{
  "arch": "quartznet",
  "model": "audio frame classifier",
  "dataset": "tunes sung on syllables by a formant synthesiser",
  "train_examples": 39062,
  "gain_aug_db": 6,
  "time_shift_ms": 50,
  "n_mels": 40,
  "hop_length": 160,
  "input": "log_mel",
  "spec_augment": true,
  "win_length": 400,
  "num_classes": 63,
  "output_stride": 2,
  "norm": "batchnorm",
  "hidden_act": "relu",
  "drop_path": 0.05,
  "depths": [2, 2, 2, 2],
  "kernel_size": 9,
  "stem": "single",
  "widths": [192, 288, 432, 640],
  "init": "kaiming_normal",
  "residual_init": "none",
  "optimizer": "adam_atan2",
  "learning_rate": 0.0016,
  "beta1": 0.9,
  "beta2": 0.99,
  "max_grad_norm": 5.0,
  "max_steps": 4100,
  "batch_size": 512,
  "epochs": 53.7,
  "lr_schedule": "linear",
  "final_lr_fraction": 0,
  "warmup_steps": 80,
  "weight_decay": 0.3
}
Rows from block 4 of a small audio frame classifier, named by matrix and row number. Rows with one number belong to one channel. Each number is 128 + 32 x the weight over its row's rms, rounded and kept within 0 to 255. All counts start at 0.
After each channel's rows are labels from the 100 clips, of 14848, where the channel reaches its highest value: "strongest on" is what is common among them. Only what is clearly more common there than usual is listed. The data: tunes sung on syllables by a formant synthesiser. In brackets: how many of the 100.
# convs1: first pointwise conv (model.blocks.4.convs.1.weight, 432x288x1), inputs 144-215
# convs3: second pointwise conv (model.blocks.4.convs.3.weight, 432x432x1, transposed), outputs 144-215

convs1.138 [107 120 164 135 134 142 137 126 119 131 133 122 125  93 111 136 146 114 154 111 119 117 143 151 138 133 129 118  89 116  78  81  87 110 116 143  65 132 110 134  87 181  65 131 133 108  92 105 149 130 115 165 104 124 108 118 170 143  51 129  89 136 104 156 145 139  95 135 137 140 125 113]
convs3.138 [100 151 179 153 128 112 128 182 114 191 175 140 136 131 120 108  79 134 141 162 166  80 158 120  88 104  86 109 162 130 165 101 139 122  89 118 127 184  62  84 127 153 113 112 146 124 145 117 116 142 152 158 163 111  56 114 144 133  76 142 149 117 132 159 140  86 196 125 191  60 133 155]
strongest on: consonant: /l/ (57); consonant: /t/ (31)

convs1.359 [144 114 122 158 110 187  86  95 128 122 170 115  85 138  87 152 127 161  80 151 132 108 134 125 150 145 152 107 124 164 135  65 118 130 105 172 100 169  94 111 136 147  81 140 143 140 137 139 120 170 156 166 181 132 144 193 208 124 148 113 129 125 131 119 114 152 138  74 163 135  82 126]
convs3.359 [ 99 154 163 136 126  72 118  84  91  83 101 166 116  98 116 145  94 143 124 116 134 109  90 112  91 107 121 125 115 111  92 128  67 126 184 141  98 108  79 151 143 156 204 120 212 163 182 111 122  85 149 118 131 166  95 114 128 117 116 194 133 105 101  56 139 184 146 102 168  90  60 114]
strongest on: consonant: /ʃ/ (86); vowel: /o/ (46)

convs1.342 [144 107 132 104 119  93 154 117 117  85 106  99  90 102 146  94 162 144 162 139 112 132 145 168 131 209 127 167  69 102  97 108 123  84 104  97 116 161 149 134 112 154 132 164 105 124 133 146  55 113 105 175 127 114 129 169 141 122 124 142 141  94 194 109 126  98 173 156 108 129 146 132]
convs3.342 [162  60 134 128 157 186 157  73 140 148 166 115 102 179  87 122 135 123 167 103 110 127  56 155 121 186 192 159 139  93 158 180 137 133 159 112 147 131 132 114 136 139 179 129 138 141 122 165 115 135 167 135 185 132 147  96 156 131 156  65  94 134 148 136 103 164  81 107 156 174 172  97]
strongest on: consonant: /l/ (53)

convs1.206 [ 98 120 183 105  89 163 123  75 128 165 115 121 152 116  99 194 148 161 144 153 161 124 164 153 200 130 141  90 167  65 106  62  99 158  93 138 147  87 121 151 105 101 134 197 105 126  82 114  96 155 119 170 131 166 128 161  80 116 162 141 119 109 162  99  80  98 131 154 177 157 106 112]
convs3.206 [119  85 134  86 128  71 139 116 147 139 152  91 135 121 168 132 166 124 142 127 110 115 156 173 131 137 109 113 123 108  97 151 139 119  28 137 104 170 202 145  82  92 109  55 109 116  99 159  91 108 131 127 115 102 115 169 155 188  74 158 111 112 180 119  82 122 129 126 146 149 120 125]
strongest on: child-like voice (55); vowel: /i/ (55); consonant: /l/ (42); consonant: none (36)

convs1.204 [120 120 156 154 198 119 124 133 137  86 128 169 188 194 156 177 116 203 144 139 132 137 210 140  98 130 136 114 137 121 177 147  82 139  58 132 138  95 126 165  99  77 105 178 107 108 128 113 137 128 110 155  59 153 127 126 114 112 121  96 115 182 173 145  72 184 118 118  83 107 174 139]
convs3.204 [148 171 115 150 173 126  96 159 107  97 128  81  83 125 119 126 118 205 129 125 127  78 119  72 120 121 124 150 158 108 125  98 153 156  79 118  91  94 130 150 105 177 105 107 115 179 125 154 140 143 170 121  43 105  74  36 125 126 172 116 138 134 107  36 128 125 156 109 117 118 136 104]
strongest on: consonant: /l/ (56); vowel: /i/ (53)

convs1.16 [ 95 134 130 111 133 151 148 123 118 192  73 112 100 133 174 159 160 111 151 197 136 121 161 138 143 141 145 104 147 101 108 122 136 207 126 151 183 138 104 148 166  50 160 226 175 170 141  82 157 161 147 164 151  90 108 147  82 106 134 124 152  81 152 173 168 103  75 150 128  93 121  99]
convs3.16 [117 121 164  95 153  76 121 134 127 192 132 122 197 122 103 114 182 126 107  98 136 170  73 146 148 148 168 129 121 111 172 143  74 148  85 104 131  87 114 134  79 105 106  65  85 116  50 138  61 113 135  99 166 187 137 149 107 129  72 137 200 128 132  82 154 146  63 168 122 144  87 169]
strongest on: consonant: /ʃ/ (86); vowel: /æ/ (66)

convs1.115 [ 71 128 147 130 127 150 111 117 124 105  73 133 120 115  60  37 135 159 178 127 107 133 158 163 107 147 168 178 114 106 112 109 156  99  85 105  65  95 121 173 122 166 133 153 124  65  98 129 123 120 156 116 146 123 174 162  66 130 102 157  62 142  39  83  88 119 128 149 129 145 143  96]
convs3.115 [145 152 129  99  83 137 165 138 119 127 129 117 162 117 180 149 157 193 122 122 121 156 158  57 156 122  66  68 116 182 169 144  92 135 148 174 116 126  94 158 141 125 155 107 162 166 105 118 105 127 117 162 130 136 155 203 145 127  67 116 117 106 147 195 133 122 127 188 141  74 128 138]
strongest on: consonant: /t/ (95); vowel: /o/ (53)

convs1.253 [124 115 154 188 151 203 130 111 176 121 142 187 147 114  74 144 186 137 169 146 105 169 150 156 153 192 110 166  97 125 110 148 186 140 108 129 106 135 108 110 113 170 101 143  89 170  99  95 135 202 113  82 158 184 132  77 150 184 151 126 179 158 109 176  72 137 162 157 147 154 123 177]
convs3.253 [117 141 160  93 134 111 116  64 109 161 128 177 139  55 162 150 122 124  99 103 140 153  69  86 105 129 144  99 101 134 136 164 125 140 129 112 136 124 122 130 170  85  88 160 104 141 127  98 107 119 165 100 158 186 129 114 133 140  30 164 165 144 145 152 109 173 127 105 177 181 136 231]
strongest on: consonant: /l/ (69); vowel: /o/ (51)

convs1.76 [122 150 113 154 170  98 185 126 142 214 128 123 207 179 148 153 110 133 163 104 179 121 106 167 151 165 162 191 125 135 108 141 160 127 113 105  94  75 151 103 158 129 120  92  93  98 139 183  44 131 150 112 152  85  61 151 196 114 107  87 148 138 100  96 109 140  83 127 148 140 122 124]
convs3.76 [ 75 108 113 115  84 122 128 139 154 153 104 163  90  60 139 114 140 140 141 103 181 199 161 134 117 117 124 130 139 172 140  76 144  40 147 132 136 157 117 145  79 117 139 122 143  98  93 137 158 128 135 144 163 137 122 125 171 109  92 122  76  78 144 106 158  88 146 141 139 127 159 100]
strongest on: vowel: /e/ (50); consonant: /n/ (41); vowel: /æ/ (35)

convs1.1 [124 182 154 142 163 146 118 132 115 128 100 163 162 154 120 131 126 134 103 143 129 148  94 148 112 110 116 152  95 105 126 113 168 130 146 126 146 120 186 183 170 117 157  94 211 141 103 146  34 148  70 152  75 157 217 102 115 138 121 221 162  80  91 119 222  93 115 178 153 164  64 129]
convs3.1 [123 176 114 176 175 108 108 129 116 101 117 255 189 177 154 104 114 140  98 153  67 117 161  87 117 167 129 107 158 151  87 154 176 113 114 140 133 131 121 187 152 161 111 137 181 117 155 103 137 163 150 126 150 129 122 166 175 109 149 139 119 121 107 186 133 105 151 165 114 132 169 113]
strongest on: consonant: /ʃ/ (81); vowel: /ɑ/ (35)

convs1.63 [163 138 125 139 143 155 124 185 151 155 181 141 140 118 150 120 182 179 103 110 162 126 101 118 111 151 159 118  83 113 121  64 158 142  97 125 183 109 145 127 170 133 188 126  72 138 168 133 172 124 145 137  88 122 138  40 134 132  90 130  91  84 107 103 184 103  87 156 125  45 161 163]
convs3.63 [105 135 120 110 152 129 150 158  92 125 113  89  55 105 128 127 204 143 153 121 104 102 144 121 134 119  81 167 144 124 182 131 172 120 124 144 105 163 119 102 114  55 115  84  71  44 149 148  61 121 144 123 110 126 116 143  91 171  53 151 153 115  95 164 155 141 143 170 101 102  55 102]
strongest on: child-like voice (54); consonant: /t/ (53); vowel: /ɑ/ (45); consonant: /ʃ/ (42)

convs1.61 [112 132 163 134 137 121 113 158 158 157  87 130 106 127  81 125 161 137 109 194 115 162  70 110 172  38 136 117 114  96  69 164 160 120 130 162 179 102 189 135  90  90  98 137 135  46 177 205 174 160 102  86 167 144 107 156 134 134 148  52 160 111 152 135 134 130  99  59 120 178 133  64]
convs3.61 [211 126 131 122 124 145 149 139 163  80 163 162  97 121 123 125  96 136 170 115 118  89 117 121 102 102 159 131 125  59 105 123 129 118 107 132 131  95 121 100 151 161  48 142 153  50 138 171 111 131  93 137 175 115 101  99 156 129 138 141 114 125 145 102 166 152 151 143 102 163 116 148]
strongest on: vowel: /i/ (71); consonant: /m/ (44); consonant: /ʃ/ (29)

convs1.196 [159 126 140  94 135 132  94 144 134  87 128 148  93 113  96 202 135 144  69  40  82 107 228 145 154 149  86  85 151 115 161  61 117 115  83  56 158 106  83 112 129 119 117 110  83 163 120 136 112 142 153 131 138 151 146 153 100  85 115 124 146 165 108 113 105 165 128 149 139  99 143 105]
convs3.196 [135 171 161  99 140 142 120 144 120 155 115  82 165 115 170 116 141  97 106 141 126  56 164 135 118 127 161 104 133 165  75 159 165 123 163 110 114 101 134 140 195 158 124 136  93 167  97 103  66 157 154  96 107 154 128 126 149  90 123 111 170  22 124 130 137 153 101  85 165 145 132 125]
strongest on: vowel: /u/ (96); consonant: /d/ (45); consonant: /b/ (33)

convs1.60 [ 51 171 199 151 111 211 111 139 158 102 155 148 126 110 144  35 134 145  86 181  60  85 142 137 170 123 109  79 114 198 174 143 134 138 148 174 134 193 131 127 128 148 120 143 113 147 176 138 130 126 136 114  72 122 141 136 131 135 125 121 189 108 158 139 125 122 153 163  77 114 116 110]
convs3.60 [ 89  67 110 161 111 161 137 126 176 155 132 142 138  85 150 129 108 109 131 121 134 215 127 168 118  93 107 142 153 216 149 113 131 158 122 212 164 156 178 122 118 152 168 114 159 165 174 104 160 141 131 101 141 128 119 137 174 115 134 143 110 145  72 155  67  77  79 138 134 115 132 100]
strongest on: vowel: /i/ (57); consonant: /b/ (42); thin (high-pass) (33)

convs1.416 [123  69 224 141 164 152 174 154 162 143 153  59 127 175 124 142 151 113 182 137 145 165 160 146 161 162 136 154 137 181 108  65 114 184  74 125 188 201 141 100 147 151  29 123 120 161 116 119 104 180 163 127 147 108 137 113 143 145 152 114  96 115 150 150 124  97 180  75 133 156 158 113]
convs3.416 [157  91 123 148 153 155 169 154 113 139 171 135 124 156  70 154 103  65 137 168  70 139 189 138 183  96 153 140 145 102 152  66 136  87 135 140 153  97 129 132 147 153 118 181 149 169 145 126 145 159 106 124 146 108  82  62 142 139 149  85 167 108 154  97 168 102 118 232 122 115 162 135]
strongest on: vowel: /i/ (84); consonant: /ʃ/ (50)

convs1.207 [134 116 117 108 120 171 179 167 159 113 154 157 120 130 115 160 134 191  95 138 123 109 104 221 148 181 104 173 130 153  90 112 133 146 114 156 223 143 142 109 123 115  99 171 108 118 151 109 113 103 145 191  91 115 146 107 183  98 130 110 135 153 131 133 154 162 173 146 112 134 184 103]
convs3.207 [132 112 137 105 148  98  95 112 120  95 142 120 120 108 120 127  60 117 123 135 127 124 157  74 201 145 146  82  95 151 120 150  78 122 210  77 133 130  69  95 105 137 137 120 154 126 162  77 176 105 101 101 164 174 170 126 134 106 196  98 106  91 122 117 102 121  78 204  83 111 162 118]
strongest on: vowel: /u/ (52); consonant: /t/ (51); consonant: /ʃ/ (32)

convs1.324 [103  96 119 171 150 129 157 111 162  75 172 116  80  78 110 140 113 109 173 171 110  75 127 139 135 163 121  87 152 115 116  88 148 154 127 152  94 162 131 147 183 101 130 120 103 116  67 177 136  61 145  59 127 116 115 150 102  81 125 148 142 119 101 138  94 192  69 122 120 137 109  99]
convs3.324 [ 71 124 154 178 177 127  63 176 147  56 125  95 118  86 109  95 116 205 122 183 138 117 122 163  84 160  91  89 162 106  95 132 132  96 149 142 114 102 138 112  95 170  93 108 142  98 126 134 132 122 135 141 153  88 125 114 131 125 139  94 132  89 143 102 111 104 118 125 130 130 154 145]
strongest on: vowel: /e/ (42)

convs1.258 [149 114 116 121  90 140 116 144 115  85 180 128 153 123 105 135 187  78 136  36 107  69 170  96  74 137 140  64  86 107 137  80 103  83  72 173  99 145 125 134 159 122 192 138  76  89  91 119 113 131 157  79 123 150 142 156 117  99 122  88  97 162  94 191 144 111  93 106 127 121 150 130]
convs3.258 [137 119  93 108 108  90  77 155  96 123 159 141 106  28 109  90  83 177 112  75 109  69 145  77 134 158 122  77  98  84 155  96 133 110 133 114 148 156  44 158 143  93 166 126 100 187 152 134 141 112 148 135 128 141 116  82 117 138 142 120 149 115 149 107 151 154 121 163 174 135 174  82]
strongest on: consonant: /ʃ/ (62); vowel: /ɑ/ (42); consonant: /b/ (34)

convs1.235 [169  94  96 136 144 107 121 144 128 150 100 107 104 111 111  96 143 164 119 154 166 167 159 174 146  84 118  57 132 110 162 172 105 119 124 118 149 116 201 104 130  89  43 110 144 127 125 148 118 157 152 114 130 136 184 188 174 194 175  73 144 124 148 137 100  84 145 136 130 149 147 112]
convs3.235 [152 146 134 119  86 149 161 132  73 142  84 147 159 133 124 139 128  65 117 130  95 168 151 161  96  82 145 109 165  96  53  91 109  89  98 118 108 110 119  94 113 148 104 126 123  88 128 124 124 138 144 115 144 110 115 117 142 134 126 111 152  91 131 141  64  76 148  51 100 179 135 163]
strongest on: child-like voice (62); vowel: /e/ (47); consonant: /t/ (34)

convs1.164 [125 148 253 116 116 175 126 139 102 123  94  88 147  91 143 181 157 136 175 134 170 126  89 123 143 189 128 146 174 166 128 124 146 125 162 166 143  90 129 150 168 139 195 107 146 135 140 147 128 153 103 114 120 107 142 138 138 101  96 140 176 100 129 114 133 129 104 156  94 186  43 100]
convs3.164 [129 147 159  94 129 119 137 186 162 125 171  41 112  91 169 119 172 145 131  81 100  93 107 128 124 144 122 161 129 176 188 123  84 141 127  81 101 130 169  52 155 128 132 112 106  61  44 127 129 122 155 164 118 134 164  39  70 167  95 159 185 111 136  82 117 146 115 113 127 136 126 171]
strongest on: vowel: /u/ (82); consonant: /ʃ/ (31)

convs1.187 [155 165  76  87  83 178  83  90 132 119  62  81 142 120 140 168  92 167 144 205  72 152 139 172 106 142  99 150 143 121  40 142 131 114 140  90  69 120 121 136  95 139 120 166 211 170 122 111 148 145 121 161 129 149 151  94 124 159  93  78 105  96  76  71 102 145  58 111 117 120 110 127]
convs3.187 [ 97 144 158 103 143 128 131 167  86  83 152 164  64 185  79 111 131  86 112 126 146 172 107 114  67 117 155 115  88 162 171  61 183  99 112 149 115 151 103  99 108 167 114 139 110  91 178 124  94 133  91 141  97  84 115 139  81 211 172  62 114 131 122 149 117 107 184 113  87 152  96 205]
strongest on: child-like voice (53); consonant: /l/ (36); clipping (27)

convs1.268 [ 96 188 147 119 160 151 100 100 132  81  99 124 142 100 143 111 103 159  84 109 139 142 108  76 156 114 132 156  64 156  85 182 105 152 145 149 124 118 153 103 169 139  82  99 147 159 123 117  99 100  97 184 112 171 127 135 107 186 151 124  97  92 134 156 157 132 140 170 200  40 103 141]
convs3.268 [130 105 139 145  90 128 100 137 118 115 164 139 117 180  97 128 123 118 137 136 135 120 128 146  98 163 204 112 107 166 142 105 155 148 101 124 124 113 128  91  83 141  90 162  94 139 120 134 166 191 100 169 105 125 139 127  75  94 126 126  94 117 120 148 102 135  98  73 126 103 174 124]
strongest on: vowel: /e/ (77); consonant: /l/ (71)

convs1.314 [176 167 126 114 110  13 100 146 178  94  94 196 124 106  92 150 184 145 145 116 183 132  95  90 123 104 177 125 142 119 117 140  94  83  94 105  82  96 131 138 145 153 189  88 127 131 105  77 119  73 160 116 124 106 150 156 134 124 106 113 149 139 101 103 123 125 165  96 111  88 121 192]
convs3.314 [153 191  89 190 120 104  93 192 159  86 157 118  91  87 149 140 148 100 104 102 135 140 186  99 129 132 121  82 153 113 100  83 213 145 116 101 193 127 129 110 166  92 139 104  99 131 130  97 116 116 117 146 143  92 122 149  97 101 148 103 122 158  82 157 114 140 136 129 115  81 136 197]
strongest on: vowel: /e/ (86); child-like voice (51); consonant: /d/ (29)

convs1.374 [111 157 153 156 140 113 109 120 137 130 115 163  92 102 133 136 185 141 171 120 184 161  78  88 148  37 160 115 149 112 122 177 123 181  80 166 125 126 167 146 193 119 109 113 129  99 112 155 151 150 155 137 137  80  62 176 126 137 191  46 143 169 138 215 113 134  70 126 127 135 176 202]
convs3.374 [116 101  94 103 138 181 126  92 185 113 139 129 147 163 166 195  67 111 156  77 187 147 125 127 216 113 119 165 132 210 120 135 123 166 122 119 141 148 130  81 122 161 120 128 165 144 100 137 157 112 170 108 169 109 123 133 136 118 104 195 104 101 132 143 132 117 135  98 171 137 159 131]
strongest on: vowel: /e/ (75)

convs1.395 [148 108 115 182 135 106 139 121 165 119 116 125 126 131 117 114 167 121 114 142  91 173 117 139 112 178 112  68 134  88  82  53 147 111  94 108 117 115 134  92 137 103 191 137 122 175 115 133  95  51  90 137 176 121 144 129 127 161 134  72 168 129 195 164 150 112 120 136 139 110 135 172]
convs3.395 [123 120  85 160 130 121 171 139  83 106 143 157  94 116 107  98  93 112  65 126 160 102 122 201 157 128 152 152 137 171 127  92 136 157 106 134 134 113  77  48 156  79 135 119 121 115 139 119 104  75 173  97  83 115  78  97 168  88 121 128 145 131  96  67 111 115 103 133 140 125 111 137]
strongest on: consonant: /ʃ/ (91); vowel: /æ/ (44)

convs1.22 [165 113 184 143 130 138 147 218  39 192 107 120 116 111 133  72 109  80 188 153 151 116 120 122 138 149 108 155  73 152 167 131 113 181 128 199 145 120 172 130 101 166 133 143 161 113 114 119  92 115 143 171  96 211  99 134 157 165 127 161 150  98 146  82 160 133 146 108 137 179 113 182]
convs3.22 [129  99 133 136 145 105 128 188  68 121 167 163  91 110 108 113  91  63 120 157  90 106  81 145 110  80 138 155  63 132 109 130 112  96 120 120 107 128 138  95 124 151 124 128 163 157 110 165  80 133 121 137 160 131 132 122 157 155 151 129 122 135 156 105 119 155 144  92 174 157 172 162]
strongest on: vowel: /ɑ/ (71); consonant: /d/ (44); consonant: /b/ (35)

convs1.21 [206 131 122  81 130   1  72 134 141 105 110 112 129 103 135 166 159 154 110 130 153 117 120 157 133 110 166  88 107 117 144 130 154 143 134 144 103  82 170  80 108 130  98  84 146 102  87  75 188 115 132  98 142 179 169 126  86 100 144 110  73 158 125 189 153 122 126 145 141  94 135 103]
convs3.21 [ 76 159 125 200 123 112 150  84 127  82  48  68 100 122 141 170 118 122  89  99  86 104 125 137 144 128 133  86  77 134 102 119 105 151 146 105 122 115 203 178 138  78 111 118  92 125 124 123 152 142 140 170  78 123 229 103 111 102  81  90 136 146 131  95 144 144 140 101 139 118  91 207]
strongest on: consonant: /l/ (76); vowel: /e/ (45); vowel: /æ/ (43)

convs1.337 [145 102 132  80 133 142  92 142 111  56 173 104  98  89 103 145 179 126  90 134 121 122 109 150  71 155 125 129 111 175 168 105 127 108 104 153 189 140 148  80 163 174 123 135  90 126  82 103 137 128 120 161 122 142 102 135 139  83 172 174 146 104 151 131 128 127 113 126 136 116 174 134]
convs3.337 [ 91 102 106 120 116  93 163 160  88 127  88 119 103 110 120 136 127  86 122 155 136 137  58 160 101 125 164  84 142  67 142 145 190  80 113 109 105 121 172 123  88 157 115 210  70 116 138 140  98 135 137 208 174  81 142 100  93 131 133 160 102 120 137 146 115 149 109 104 157 177 142 108]
strongest on: consonant: /t/ (81); vowel: /o/ (54); vowel: /u/ (40)

convs1.340 [ 83 149 157 161 159  64 142 119 140 174  99 132 135 122  92 134 151 102 139 164 127 112  86 146 130 132 108 126 143 160 149 123 104 142  86 160 114  70  94 103  99 130 159  86  75 124 109 164 117 189 163 103 151 141  86 120 136  95 124 143 154 115  69 132 141 133 156 129 150 119  92  93]
convs3.340 [186  84 154 134 134 168 123  62  98 126 115 131 157 154  68  97  87 138 187 103 106  99  56  95 153 140 181 136 117 102 128 154 202  65 123 132 144 114 103 141 129 127 116 132  87 113 144  95 163  90 148 120 145 103 121 111  21  83 148 142 110 102 217  78 140 154 158 184 173 153 154  24]
strongest on: vowel: /e/ (72); consonant: /d/ (47)

convs1.411 [131 110 149 184 147 122 141 137 133  68 142 134  68 104 110 133 164 158  68 156  80 135 194 127 100  92 138 130 137  80 105 136 128 161  81 121  94 124 153 166  83 111 139 113 171 125  72 132 103 124 109  76 127 176  75 151 113 117 127 100 115 122 116 112  86 151 128 140 116 161 149  94]
convs3.411 [175 117 187  87 126 136 107 106 108 131 101 159  86  79  96 145 122 105 145 113 124 106  59 164 148 129 146 197 133 149 140 101 154 113 155 123 156 122 132 149 144 101 131 133 116  95 156 148 167 134 159 167  32 159 114  75 129 144 109 122  71 124 162 108 155  96 127 167  89  96 132 139]
strongest on: vowel: /u/ (65); consonant: /m/ (38); consonant: /b/ (35)

convs1.347 [133 151 153  96  98 160  66 102 159 121 117 103 193  52 171 133 126 160 133 155 116 120 120 153 160 143 119 160 151 162 159  78 122 131 142 167  83 115 166 160 137 132 117 117  83 106 136 140 149 188  66 186 176 144 130  99 134 115 111  60 117 108 150 156  93 123  82 131 146  83 133 116]
convs3.347 [ 99 116 161 110 123 150  35 134 164 107 133  96 114 176 156 177  57 143 116 147 207 165 125 189  78  90 181 159 108 154 132 195 114 160 205 122 184 134 162 120 131 121  94  95 180 162 142 167 174  75 127 106 171  86 157 164 124 105 103  84 102 114  75 161 128 148 161 174 144 132 144 148]
strongest on: consonant: /t/ (52); clipping (42); vowel: /i/ (38)

convs1.11 [132  96 123  89 122 140  87 170 126 126 188 146 134 124 132  83 158 174 179  96 161 123 158 129 132 126 177 110 124 167 106 154 145 129 101 208 143 173 182 148  95 154 149 130  93 113 129 114 130  97 154 115 185 154 126 183 111 150 101 104 116 152 162 181  89 100 126 137 138 185 105  73]
convs3.11 [ 94 191 134 141 123 133 109  91 185  84 190 103 115  59 189 143 146 104 137 224 110 114 157 144 101 115 121 137 161 146 131 149 131 154 141  90 123 160 174 107 200 133 122 119 141 118 129 119 131 229 130 125 149 105 116 172 146 161 113 143 106 180 110 174 123  89 214 144 111 102 156 135]
strongest on: vowel: /u/ (74); child-like voice (66); consonant: /ʃ/ (33)

convs1.208 [115  92 144 146 139 111 128  62 128 119 111 126 107 102 129  99 163 130 126 104 122 126  80 146 146 112 117 110 155 136 158 159 109 133 126 141 103  90 150 103 143  97 170  93 124 166 145 117 125 152 123 141 165 177 105 159 121  77 150 117 153 119 103 122 154 142  59 145  98 167 163 106]
convs3.208 [ 93 150 113 113 141 109 186 129  83 118 141 137 135 155 174 179 106 147 144 155  59 141 102 119 141 101 125 138 143 134 177 153 177 183  88 108 141 151  40 107 202 146 171 114  53 128 140  85 145 184 212 120 122 143  87 129 177 193 132  90  77 130  81 125 116 130 113 181 145  95 103 135]
strongest on: consonant: /ʃ/ (76)

convs1.360 [ 63 118 180 133 103  94 176 141 100 134  80 139 138 144 148 192  95  98  86 184 152 140 121  58 162 112 159  97  91 132 123  93 106 124 153 152 200 133 174 149 174 132  82 140 146 208 128 138 159 138  95 121 124 153  86 129 121  93  99 138 158 115 154 107 167 111 163 120 119  85 137 137]
convs3.360 [152 135 141 101  68 107 124 126 154 152 118 150 102 124 194  93 117 124 166 115  81 133 114 113 120  94 124 119 129  68 112  73  96  93  96  70  99 167 143 114 170 145  66 121 176  96 173 132 129 111 158 123 133 111 163  84 135 113 115 179 132 141 112 118 117 194 124 129 102 113 177 109]
strongest on: consonant: /ʃ/ (46); consonant: /m/ (30); clipping (26)

convs1.145 [111 138 138  93 118 197 133 126 114 145  95 153 125 120 123 133 126 158 173 135 135 185  76 127 151  88 146 191 115 105 173 124 121 114 121 157 183  78 111 146 143 120 106 142 111 111 134  89 151 129  33  84 148  97 122  84 130 136  31 117 118 196 123 172 193  99 105 146 105 122 111 104]
convs3.145 [121 122 171 124 159 105 105  61 141 125 208 122 105 202 155  52 149 132 108 111 147 156 124  99 131 116  93 143 134 150 128 115  83 157 112 138 166  96 177 127 124 149  94  91 120 168  94 170 149 118 147 175 122 150 119 174 121 119 106 157  96 145 196 129 146 118 130 158 134 122 168 153]
strongest on: vowel: /u/ (84)

convs1.322 [163 132  62  79 121  88 154 137 148 112  97 103  95 135  68 116 130 113  82 149 151 119 103 141  89 116 124 118 172 165 185 139  97 139 157 171 111 117 150 131  78 137 103 108 135 119 119 154 143 155  86  78 110  94 151  68  29  86 163 129 114 142 119 103 161 106  75 119 136 153 107 160]
convs3.322 [173 129 145 124 140 114 105 119 132  92 166 127 178 142 155 137  76 123 103  97 137 131 111 191 101 140 129 144  60 120 103 167 133 125 119  86 230  86 154 156 127  88 161 166 124 155 104 158 179  89 178 147 135 155 138 165 214 136  87 115 195 159 159 121 139 147  92 153 138 115 130 183]
strongest on: vowel: /ɑ/ (84); consonant: /m/ (67)

convs1.384 [105  81  68  99 100 145 144 140 160 113  95 238 109 151  80 158 126 100 131 115 105 126 120  96 110 190 108 125 176 105  75 109 148 100 165 112 162  71 120 118  87 140 133  81 188 155 130 134  61 199 112 141 142 165 146 108  98 138 152  87 175 149 111 104 147 147 152  85 104 127 130 146]
convs3.384 [131 145 107  68  73 128 188 197 173 137 126  92 157 130 112 135 144 117 150 151 121 177 125 115  78  94  91 134  84 112 127 128 123 152 184  83 135 129 111 140 143 111 206 130 137 150 173 119 110 155  99 105 164  91  77 115  89 105 195 138 108  97 111 170 109 115 120 124 137  72 109 118]
strongest on: vowel: /i/ (91); child-like voice (51); consonant: /l/ (47)

convs1.183 [130 142 122  69 183  53  90  91 144 163 100  35 155 138  76 133 124 135  89 122 150 158 128 181 137  96 106 107 112 124 125 162 128 109 153  92 125  82 176 106  96 202 139 114 125 124  95  13 133  97 132 174 138 113  95 178  63 120 110 136 142 151 143 173 143 135  96  66 137 105 146 129]
convs3.183 [128 130 117 132  94  38 128 130 159 144 121 121 116 170 177 141 172 159  64 133 114 114 113 107 111  98 161  81  79 117 146  84 141  75 105 115 134  80 136  49 137 107  31  83 120  90 139 120 134 121 116 180 131 122 168 142  55 174 105 129 145 102 112 136 155 170 123  88 130 146 162 131]
strongest on: consonant: /l/ (79); vowel: /e/ (43)

convs1.107 [148 131 192 111 131 103 158 132 136 131 119 150 134 127 128  88 117 169 117 121 105 115 177 111 121 134 129 100 107 103 148  65 131 134 122 119 135  84 124  76 136 127  55 107 110 102 122 135 135 155 146 111 136 100 125 147 136 123 149 126 146 149 146 108 101 161 154 117 131 154 150  86]
convs3.107 [166 147 129 107 186  77 160 162 106 138 171 150 105 102 141 137 109 114 142 150 120  91 107 178 184 113 109 149 115 125 102 142 120 117 171 183 130  52 126  52 169 181 119 130 165  72 150 128 127 137 123 126 141 117 124 105  90 177 114 159  92  83  95 179 123 124 142 113 116 120 120 129]
strongest on: child-like voice (50); vowel: /i/ (48); consonant: /b/ (40)

convs1.285 [ 71 164 127 119 170 155 111 137 126 100 167 144 137 165 118 136 102 202 137 126 176  98 192 121 120 148 135 139  69 147 133 129 149  70 117 156 103 110  58 127 114 115  72 109 140 109 134 191 141 161 123 145 162  65 113 157 102 112  83 100 196 192 145 182 140 159 140 118 165 111 131 183]
convs3.285 [ 94 133 116 144  99 163 148 175  90 176 216 172 159 120 191 117  75 137 110  83 136 125 191 186 137 109 143 116 131 151 142  94 103 142 118  76 132  77 101 192 131 131 157 151  75 162 148  93 116 103  83 160 174 114 137 138 119  93 116 115 128 100 142 136 136 164 129 131 158 148 159 128]
strongest on: child-like voice (53); vowel: /u/ (49)

convs1.9 [166 147  83 169  98 150 178 161  97 109 115 112 104 157  93 134 129  88  85 132 128 140 187  77 119 167 137 113 161 190 110 153 169 149 183 108 105 118 132 130 194  64 158 113 115 172 201 170 200 107  98 172  78 147 145  94 163 123 108  63 112 125  97  57 111 113 140 133 102 122 129  93]
convs3.9 [125 167 144 109  98 120  94 148 127 120 150 123 112  49 131  96 173 190 157 124 149 132 137 149  98 102 172 100 124 123 100 143 180 134  46 146 180 132  91 182  41 151 128 103 126 111 112 164  53 163 183 100 159 124 111 135 124  88 130  78 154 149 144  92 121 139 176 127  94 132 103 124]
strongest on: vowel: /i/ (74); consonant: /t/ (53); consonant: /d/ (46)